config = dict(
    model='image FSQ autoencoder',
    dataset='rendered scenes of coloured solids on a plain floor',
    image_size=64,
    crop_scale_min=0.8,
    downsampling_factor=8,
    encoder_kernel_size=3,
    encoder_widths=[192, 384, 768, 1536],
    latent_channels=5,
    decoder_norm='batchnorm',
    decoder_blocks_per_level=1,
    lr=0.0043,
    beta1=0.9,
    precondition_frequency=10,
    max_precond_dim=1024,
)
Rows from block 0 of the decoder, named by matrix and row number. Rows with one number belong to one channel. Each number is 500 + 50 x the weight over its row's rms, rounded and kept within 0 to 999. All counts start at 0. Numbers have three digits each. After the name is the row's rms in percent of the matrix's.
# convs0: first 3x3 conv (decoder.mid.0.convs.0.weight, 192x192x3x3), inputs 88-109, a 3x3 kernel for each
# convs1: second 3x3 conv (decoder.mid.0.convs.1.weight, 192x192x3x3, transposed), outputs 88-109, a 3x3 kernel for each
convs0.20 096:617506515424439479472539530478470531437520479404582479507566557514434488594544413555536474480539467526599529474524480450503411449493538483506489491546606448402449596511447482495450493433427501548497503478571487569459517561487572449449523521534490497481481469498489502471471520410482527512518418469458514457468476511495562482475536434454469486458559515525594455476513530433474528456518480491392490485398463443578457555645591486564454549527537480608520433555520512463544504500429546637493561531471502484425511359454560510520463456444458573455560550478522583462519497540505576536504509499463518472
convs1.20 100:578592443507536542493542466534456461505499582571543547560474415467551470457453527520537573500470513437485557478500565498529431458518529524419472524530447511381488500545442478512476443462428516532607534442492510440485424521491545514562464537508537553445537496448463434441523511481453491535518420506513442484584520517564519570558500475541503453562498506447472595478571472427498550542399498499503502497508475488559618566453385551555465510533548435439594536432458480581484571565568478534500524550512514470475526468446451500506512501471436531483488441528567559514514472496506543501369540393463503473
convs0.21 099:562512551480533480572557538477503563406498467500504483474557502445403436478474442522431469472427558406503487519399481517509430547656503454547499538433512454374470443501473544476560506496477454522514436542415441508466471532520567489523502511586497483519457525485506497432556541468583518493496466519479433492483522452510403465519510512540564545464471528437396544431496482530517520470391470512401448451436507471436404391504504517564490509481477548584523525561461593457522528393442550499519504385479476553496509466456559571607541490453512495489478319487532467585547480417487413489485424494491510441
convs1.21 102:459508520524418402507496444520479551526472475514387514490500466586673508503482580481439432469407453518473492553478454556583491459507553488469471466428521520523561507511469505472451467487469513355518471502572477399559513489430516549423599422517421540498506448548538503523506469467547388496435458545477478525485628471529610564499427445443425471505448436522551499408477455444366462492482487481635551450540527508436452439505532465523580487420464546350550409493464451533473564476458554464565492529439372390431453366368593598596566542517454355450502421499434522577428501435479485449479440552488533466
convs0.22 093:527492507522459552491515508478501414450547399492510465472505584505490540516445455547555509462501564478619526472512559469458426522474477535561579460499631462408471444508485416497584460545556540524450473496488485447486526503523496567558474535487498492581554516575545516620496497413510408497500520523446497460444531550531484448454365495429512475474553458501579511490428507400419497489506444458546502494514514495463576529506458531404442447502430441517517502502554485492567571478537527477552424533473486447440533499443570564580550403535544549593470500489553520463504553588559518474503492465530553524
convs1.22 095:503440539489482547468550601553636596474521576534506558516487507486494398499532515464559514463485478430430432556535559612542512386450443520520474474524430490481458452493624487520551329451576540563624489481583485525536552509407542527443486483461510463584473496558527516545422488550457484569529500531504422421554430486594448397456599521425414432586496491504472455527454514506561507567531507562481469578472511452444553426545560472443592463490498440447551503445393546523523500591433665613489556470464438505518488536471502406366522460485509481453508482504491532530527424525534528522485465488553485501
convs0.23 097:525469473521476437503594524563428573464483538387482527465495487446513522470398405489495501518533400433507425494562512453436532495499416536523463525467398505476486511495504475523488583502462496564489462601510438428517487520588576504577582510523483502523554537556610494441468601486410532647497381461468432520549498496443438492434508524507521606459489467488468494479484478544445505528523414516464440515506468570495470484531485394426503463493489485478492585517569437478433499521509454460501558498495584573579455452580501467516506528512544515455518526501505521488505425443495465557481530559460450517
convs1.23 094:435412464508462447440550514598522527491534476455415483420475442524530559420421418542473539577483492574543605413423482424511497455534459480466448566482516408436503496511535418477437467499492468474505498434486486463444547492499532514506521566573469471480372553544493633485446510549530531584576556562407496573519566574433446520463500428547548478640574490410431519416500541471499572483506536456436504434497456469477536467560472468553498503515463519480498489510542614481530500490513571506661479512568424462490489542537413506467443481431401495444498459433523548530498482516520578494453452480456441416
convs0.24 093:428468463498609499514539432570644619497546489534477516499430558438505475470543576506446489494497457521547509449530500415516544337468401465494432441432499428548494538598529476498492539520485468344386495454538605440482437553455507492485506390454408492458460518516431497510437533537483618463504508497550487474490533512578544529474482525452567530501466494510537457519551544453482453477596460546555488429506386482543500494483566495415462407573520452444454436563438527536495477619590451526518539452520524604530476528534534548537462491471462617508454572431536447590516493476439532478514530449489457468
convs1.24 106:537587512513460377534405503531534556546521469532506523525466513538510526478476541517486559528580498410541476578537584562531498514450541575489485492582579523480496473548438411460478512443450426446431500602470489583461497570496442504479509529483593439412610485455501397427500476585555531517477477550415488511485548639525509566443362449483449475477545486521528548484525600474502502563583559530442452574533491450444349515476506538500475454375515444489509430537529412469481481525516486569509519515448485470427497500466504572472434570466552547451526540493499552607465428473456487444537513425412495462
convs0.25 096:561469495625581482514539534368394414410501536476501518514496521521481503554551515492573471496581476579540445538545607481641473509502508497543506426433507401457392468384486525408452432447447547497511517518504414432383550485456429385467490518496530505490410477534419461450528497465546549479481524480455469477494512519568449536628538462566634548491544558455470464481541524453442494479407504522540483521421425420558529449521553469393494512431424523552466538457453454443544428447535410430456499479401575503490568549499556539510495488511477508486478489470519502525427492386491458444422468469410454503
convs1.25 108:368454478514488458500496559523480566520476590525542556404517560331409504391388523478448524519477519498483525503497474499483456511468523586547478479515568548540528543506507495536567533420441462592533464505495504404494486496481450552520437500493498509476502473514411425462527466471566453532515531602538492522495461462454456467514444453489470469405410475529456478584488430561534479494593484466509580541504493446584586442470497414450475445547527406546529409474552566506531513445487495454491565515501631502420658565587499541480425486499498443477503472489532497549475462466492465422514537512516501466
convs0.26 095:478512525525497505528482496602522428514450411519576508388456517477449543512365408478483588522542501431490506450424404477466454341470410403464506415466460522519457529470514498501496556517519469388451486629511472526476509568455501559468456467471453528540532530516518540503381506492442466489524444443493427444436443498557476395409507484538400469489466485474435566538446485506485489508495524501537506480571504517443468526525424414549491580534525577531522537525551441538501421497460485528534356539493480469487539436519447484516523510491432518497514546555484559479566577477507489507456461477505506493
convs1.26 107:521539514581532477516394417412396441586524491457507448486540544477587481538530547464504504529412550427467455457432465556531459452435459475399517562559607513516488517501498512500498425541532477541494478509485624456487586523460484543457506484489502410530529528422525589430501561485550517486452460528463463458545463472576481484494520559553529455444475551495470407451470475438511498492475461458431510508546524596579616524561513511517565509566577518532507510460484450468498447524571529566549438435419485485489515448560555519452502489551540519503482519533498516474499461555524579633538532556417491647
convs0.27 102:539535454558451487506468525458550538500460495487498495514491494361534542545598576475513582520485527430416472523454412449503481514447592517554486490509437484572519603477487478433441411569475469547486469484509474495499506396532486431500563547508447550541452450429513478492498428552488451535482431540483549497473478489463488495550569503563533426557506514531486573531496507472445480446363528519486534538420553439478501431488471484522565550505499499448486463545465560544585427568515505527524515606388530536473460507516476477526515554499433468426523512502530476504552467542548351483465478461590463555
convs1.27 106:566430565437480545508472546566625642443562447558596501457461502476508464510471459554545491576412542482457504525514447554518512494444495460451488509531511523530453475602640519545551502452512480493431504407447536493508483506497439463545491479541339488486385539425473565478461495515474524501469482468528449486487609632576503490594499457532515399530506459506579560557521500419461452493462466475514511422583476553460522520441514508416480505625400541673422517419412504522523511531465439497489527515518514478447522472536589558452488471485521538483512547460480518527524516461465460443487527435503552526
convs0.28 117:505478531490470390579565472602512553606546543382469548459538534518479467508422402527467547480404447584497427442437435551506579449504546506608454498527495486406483521546536506426513511552566438509438512517493507550519507623575544559494418474498640466414521467419552499569540613487537501414576420412456529441503519603414433595529512458486463497465589666534469504484549541417581592497541521485384482534480543549581413627614501522498505462431549378359533472540491513523470494515494519579518523509557479519473546517456590490559547486443614571475514537501509560478546604430492499520528434514578553565
convs1.28 105:489468481470547518502445452458590515491597524460459411490450456485413454476451513528578564447542480573547506646550568452490469423541456540434488492433496420404556529534505520478458427449401415390395604507453556581561465549622520552585502529526431513448437446424394428420491548519455501522510475424443385571552505517498561563558489565427528490432476480659634522518522497565536482437487512501416428517465482502511451461525452477506511417453448460426547461398524566519472589493497506448467634565599597581576499565520449486461461491475489504412479432416518520547565492507485432422525503471473506487
convs0.29 130:507458507507491565497483524429399462518526552577470474547469493492599464559449509434492458396647543482507508485525524507470513536522516457489546485505504474484493527480478495590440504467463528462494489530408519543424468514550524533489525487564486529614621440454524517466443471512464443428473465533527484460527367573497529547445592496460599568514524555472488484511590448573435548495506490454436540450512497560484557458584532489459470459475503555530395438490551541513440515729585452475516420486459520435449479473563498494485557451385471539538429614531622455480451544448452423600466482551484464537
convs1.29 093:460460455559421493498527530434508516462410473508510496523480478607451506516543492472582476504607502481463473514448446516476532497497525459601491492473537500494487414478508490518509475553510441552418561601503466529575509474435533490481495435510466469513458593533505590501363502462466558496448513523508569482481536508493530442376658556404465456533522544447491489518492548540578445539482508438574451453540452592546501520494493567473526389537492589545465468485414485465527420515504441523499535519527496472451514484481487487531563466531499473479479523495515615590514417519481465518517437504555414463
convs0.30 125:539461462436479482475528529479499518501481561485577498495503457500500439513514418521462455574530535490518469481565540532484614499592564477397546499489452455505540535492516464526443479456462461506519539359588468504496504487472534469471488586523483484531586441495436580514491501528477466591478463494552372530516559497543808474519526522519509499472536451468491536499578498459519555500567454522443529510480457502518482577670475485490494532430452583601499515527531538465574582592626537477500500616486475538526424289441438472470457496447458517504447529491502463494496544465513426572444479492479545555
convs1.30 096:519559479447528516522602552489510489464480557600582482476518501516572454488622531510576486516442542535416500491454465444459557435481502497526579553481449537573630519513501566529433490517494472514550395584418471501612448482522488511503438516465497533533459461441525599484459499497537493625480458512523502545465597476471538458454516522531483484580531596514480396507464516473507445471511480433535462504428501454500576530558556461408521525527533633417474559513567487418463458610529471595552475482553541525573509424435568601488491499535548541517480486528584450499568543571537465557428568494532518420
convs0.31 096:485472533489480498438519516560479464597516427518504381466538452522552483496509540556491361518545472584545537464603546470589466530565516547537522486485560451493503455507460511489554476500475398389476447477477530531484504510479434471580476550500493515517460507458469444565490451493535447595434426521482494503502489487457525508487441659603450628457443466495548489511604516531511482501489477516453539565600545498543452554531447520567455443569491577502429497463514490508461561567565525516425536493460534439431404406529461463483438482451507539512520618527441521486450441334528547569581572552432466445
convs1.31 102:494474629545507471523627484504450551556448575528499518424456542557536506526468477537543514503524452448416462459447549477490481490523529500554473576612527536493397500559592445496483541539560480566481528497472421527477472472368519533476516537427491519469536554468626578518445445461540527546476530522511486504526512466512534446539526467476475432545517579473457507480511510594516449530512546461502521474551499462418409425473513527496547483574492594418542524453554516520564444501552515504589508532501467472436563485419456448399506397495519569479434497515558540514483404513517491448572514446481449472
convs0.32 104:459472548595413534539560485535505598530429519576395525537531498554552449458536516507471467512451458508522481580476564529514517565469509584531392590513337583453441563574518602552466548472487459534425487536559453378470533488466529540380469509491476552604500509508468540480534405434500524451491509459509573548531441456642549465570549561466467475449392555586510494450484532525452556570487524566448473489463490478600531535427504420505461445381501500500501503514491433472485512568482411516561505550419492574550442534505415491464490551522398497566547479581510480542476525522477455513597514529551474496
convs1.32 104:481612534480468512555485487488478421624530478511533458459497503488448523415433537597495529563501529509513514553477508385430485530515484495482536541475479471462535414487429557508486543546609485524522481433552445513411557510427459519511507553562522515552474594444303421477482607519546551475501564552460483481453433523535524452575440492615485437621563512469626511646567526601561528535489488461535500505444441520485468580479527681518447512460522573546510484550473481445527490413529455488492578535438574507557576467573454532561513505571412448482454486470483462501427441480481496532476436568565605444
convs0.33 112:521502456533576464537692523495493490533486492606510509446452405476516484419550464543394550544383492448459426415431520450462506441489571456462497498511483393505496510423404564442509467450529503479477549553510446489505533523498464504503480460531550461420447562502523475503597469556507471575542423535397582562512550453478498504527637501477600532498560533424355552520526522515481452481404499491411500470470469551450527509549582472562532488406429556588458500528437441543518439515462506575536498403619547375463483377499554485508532399507547415430482469497521621388549497411469623507517524473478544542
convs1.33 107:452523527526490414457503493448523455519539463453529488476460493537489434594465412419482506451475532434511471514604525517510540625517541502462460578440458602446407519560503516474492549540521453518474428542522562557562448468500472526447433664524519507518549489432593495435551429537513437511516406502518544482435527351501480483601430533539513528517439492559504509458458484417473425475473535520503520537574542529520476426584572479567663615479497513379520429404461455520508505542514432521497503479520499486415540545482487619437480529459466560476485441519592488551560488501517523515474541556524469574
convs0.34 114:439502505515540430464588521527493471521498529464383556445461581481597528474504458530416534497419482530492467625464501490581548497499496464560500502513515420570485569477539460469468573530446445515471515567564521423431592449455541518562584510524433439519468572579501453508523506507467485632489560431516481434472541532420559513527511450528488477587527505434502509450565410505477487537419495458464510593537487486535472518519443456377482466482452452517457499472504461500456400554379523477476448622503536586526457410454486510548406426450561554481510636506492482436546417517579525560570464568478511534
convs1.34 115:510461485527451457522564470541550506538502519556516486577440550495518524491537524488416496531494502511495437489447501513536504466529578502448490471608592532489629507567549589512529449438444472515511482529528416423471456498496515498376482468405525417507488563560471573464450543475514484559536539516476470520521527543508516483556525468502560561448513532471545511494360498470507484543541525514523508483517489460548526444483435521498443503644593645426443514319469486547547616584580506540514512498492484450425481431432469490542484408372497499473504441525554481507538356453484520531481597467555573477
convs0.35 103:513530558530582529474466457385428531484483471489461499507561610495430426492543423481468536525483456473470504567551546485560473492442501541562468490406560458448487506546521453504506442465471538553464517599479490533468461450486532423399549537514554435543412429525446455433536521482493439587535413552500396520578474499588517448508491468382412574599369572525433494496540526479496549489426532544428491496454532437492536497481570624588483523413508490467440513541457531542426574603420521504515452452475517678526496577454536534408492547435405502478535555538532469501533596468474413533528490618501516566
convs1.35 109:517521491504493584555421514468553485418567531495530533566508621532600545541440526453549498419485416533488501454499477486487524498535488472345474486444535438465678569531627454527532550496494497495588555412546491487494403476497513468439495506448493544463468611519519542532512541483463481527500502505497469481482523501518467506410489414524553551478413511535377475497498538489465501550533547426489387474575525494408487542335478570550479512586397462565575540463539361428427461429532524426489481424449461364534504439524551573512532466525550455494521548564441538496476442449470504432578502509494545541